{"model": "multi-label audio tagger", "input": "log_mel", "win_length": 400, "norm": "groupnorm", "kernel_size": 5, "stem": "single", "learning_rate": 0.0023, "eps": 1e-08, "max_grad_norm": 1.0, "final_lr_fraction": 0, "warmup_steps": 4000}
Rows from block 3 of a small multi-label audio tagger, named by matrix and row number. Each number is 128 + 32 x the weight over its row's rms, rounded and kept within 0 to 255. All counts start at 0.
After each channel's rows are labels from the 100 clips, of 14976, where the channel reaches its highest value: "loudest" is the band of the loudest frequency at the time of the peak. Only what is clearly more common there than usual is listed. The data: phrases spoken by 400 fixed synthetic voices. In brackets: how many of the 100, against the usual share in percent.
# conv: pointwise conv (model.blocks.3.conv.weight, 128x128x1, standardized in use), inputs 0-127

conv.2 [126 141 148 123 131 102 115 129 132 143 155 118 184  97 158 126  93 135 112 154  88 154 173 113 113 121 180 153 129 128 161 146 129 120 168 161 156 144  80 102 119 112 144 163 119 151 144 115  91 126 133  96 166  53 124 164 137  62 123 113 124 130 116 161 130 150 149 177 125 109 134 103 196 168 164  93 152 126 142 150  87 156 131   8 136 102 124 133  79  99 193 143 112 101 161  82  48  91 115 144  88 124 103  94  70 192 103 142 116 125  81 138  94  77 104  64  96 183 114 138 123 117 146 123  89  69 142 112]
loudest: 2000 to 4000 Hz (39 vs 4.6)

conv.36 [154  75 109 107 158  90 143  76 154 130 124 125 119  84 132 144 156 137 109 177 163 101 120 133 113 118 117 157 137 104 180 109 163 103 149 128 146 141 102 121 124 107 119  46 137 145  92 172  99 111 143  87 209  87  87 140 130 131 118 172 138 144 137 108 138  79 126 124  31 121 106 101  99 147 131 122  96 142 126  95 146 135 152 143 124 142 213 109 125 149 144 132 118 152  12 157  73 126 105 148 133  95 183 114 120  76 151  74  98 120 168 116 131 127 177  74 155  66 121 176 104 158  81 129 107 174 107 127]
loudest: 2000 to 4000 Hz (42 vs 4.6)

conv.25 [139 167 156 167  35 150  76  85 148 176 143 111 115 141 147 137  80  88 164 128 137 199 163  62 122  94 132 132  68 114  90 157 121 131  92 193 143  93  75  43 129 127 126  98  55 114 151 129 116 130  99 116 160  77 123 158 184  87 115 146  63 118 143 133 125 166 119 134 118 108 139 119 115 146 152 145 139 123  80 110  93 137 122 145 128 157 189  98 132 130 131  67 149 144 109 159 126 170 139 108 153 156 129 117 108 141 160 158  45 141  97 137 109 131 120 122 136 144 132  89  81  73 152 186 109 135  99 108]
loudest: 250 to 500 Hz (57 vs 21)

conv.62 [159  91 128  73 134  89 110 106 124 148 137 170 132 169 138 117 155 121 138  78  99 134 133 154 133 147 101 132 165 126 168 195 169 163 130 107 168 130  98  89 160 100 129 121 105  80  18  82 150 102 120 168 131  68  88 136 122  89 106 121 114 148 145  93 121  63  91  79 112 104  94 139  81  96 165 103 133 123 155 128  92 163 124 148  63  30 208  89 124 139 146 103 139 143 154 111 122 163 134 121 128 126 137 155 122 121 136 179  47 176 142 145 182 135 138 124 155  98 137  99 148 161 142 128 141 158 161 136]
loudest: 250 to 500 Hz (46 vs 21)

conv.45 [106 111 109 156 180 125  94 138 171 163 114 147 105 108 150 112 137 172 182  85 125 150  86  61 119 123 128 111 161  98 179  95 195 116  58 162 105 120 164 100 145 100 119  69  81 157 130 155 100 119 154 130 117 131 136 133  67 141 110  61 134 154 148 133 125 140 102  69  80 149 160  78  84 127  58  78  86 119 121 163  64 141 128 157 145  69 140  60 154 149 105 133 177 136  97 167 120  77 135 148 136 127 134 153 160 125 128 144 126 177 109 159 163 143 173 119 159 121 130 116 155  92  66 130 129 174 170 113]
loudest: 250 to 500 Hz (50 vs 21)

conv.115 [157 132 104 129 162 117 112 156 107 127 128  52  70 141 133 127 134  86 192 154 108  86 175 114 116 138 142 155  44 110  90  36 182  66  90  91 142 111 113 148 113 114 129  68  97  75  68 119 136  96 121  92 123 118 168 152 141  70  83 179  65 164 103 133 146 122 151 158  98 150 142 132 174 146 103 150  56 159 179 175 138 133 158 109 162 142 122 163 127 110 142 115 175 117 160 155 125 169 120 141 152 114 109 146 130 142 136 148 135 119 129 149 178  91 175 109 115 138 125 148 122  95  95  73 110  96  82 124]
loudest: 2000 to 4000 Hz (29 vs 4.6)

conv.16 [131  86 152 122  97 134 116 117  95 128 123 139  79 134 160 127 146 156  88 148  66 169 104 114 146  95 119 186 158 149  60 116 153 130  91 133  86 132 115 172  43 140 144  81  88 142 169 121  92 113 129 137 160 136 136 104 123 100 138 125 101 161 160  86  99 160  52 108 114 140  34 181 134 106 187 123 125  76 126 143 144 118 101 139 136 104 124 160 157  56 179 157 135 163 109 124 172 149  95  74 164 137 155 131  90 163 154 158 130 153 103 106 209 115 164  91 144  94 105  93  81 136 158  90 100 100 138 108]
loudest: 2000 to 4000 Hz (29 vs 4.6)

conv.121 [ 88 134 141  74  81 115 134  94  41 149 111 103 168 117 134 108  47 146 124 101 120  79 181 126 150 117 150 142 107 155  86 168 104  79  86 111 110 149 112 146  91 132 107 123 161 179 142 188 162 105  99  59 152 116 132 189 121 134 125 115 100 106  72 164 128  52 140 125  89 122 122 102 129 162 165  87 105 111 188 114 129 120 145  95  64 131 117 128 146 139 147 140 147 153 142 165 150 181 141  95 158 129  85 166 126 137 150 161 119 106 116  58 122 160 107 139 167 147 125 138 197 164 121 138  67 127 178 166]
loudest: 250 to 500 Hz (49 vs 21)

conv.29 [107 143 116 105 114 132 125 111 198  78  91  88 112 125  94 133  99  93 154 138 156 111 135 151 115 115 156 142  61  57 140 122 179 191 162 131 124 160 128 130 158 154 112 122 154 144 131  79 117  90 188 116 145 117 135 143 137 125 147 149 106 121  76 125  91 170  95  32 169  96 128  58  79 131 160 124  95  83 122 108 157 160 134 190 162 155 176 145 109 100 148 128 113 110  83 109 105 182  87  25  95 165 117 162  74 115 132 113 159 110 121 117 159 128 142 114 124 134 177 170 115 150 106 159  91 128 166 127]
loudest: 250 to 500 Hz (53 vs 21)

conv.99 [165  71 146 139 177 137  99 147 138 144 141 202 150  68 152 123 130 104 125 149 114 178 224  92 174 144 130 102 188 111 170 160 123 107 172 189  69 163 100 158  51  35 123 169 144 133 120 134 145 132 127 151 176  80  83  86 104 133 118 137 139  94 136 124  71 110 111 142  94 121  80  89 107  48 155 138 145 142 140 117 142 138  95  78 130 113 138 117 106 149 120  91 136 171  67 127  66 153  99 132 158 122 127 137  90  76 103 116 138 141 110 105 135 114 140 138 163 104 120 156 125 144 139 109 141 113 127 155]
loudest: 2000 to 4000 Hz (39 vs 4.6)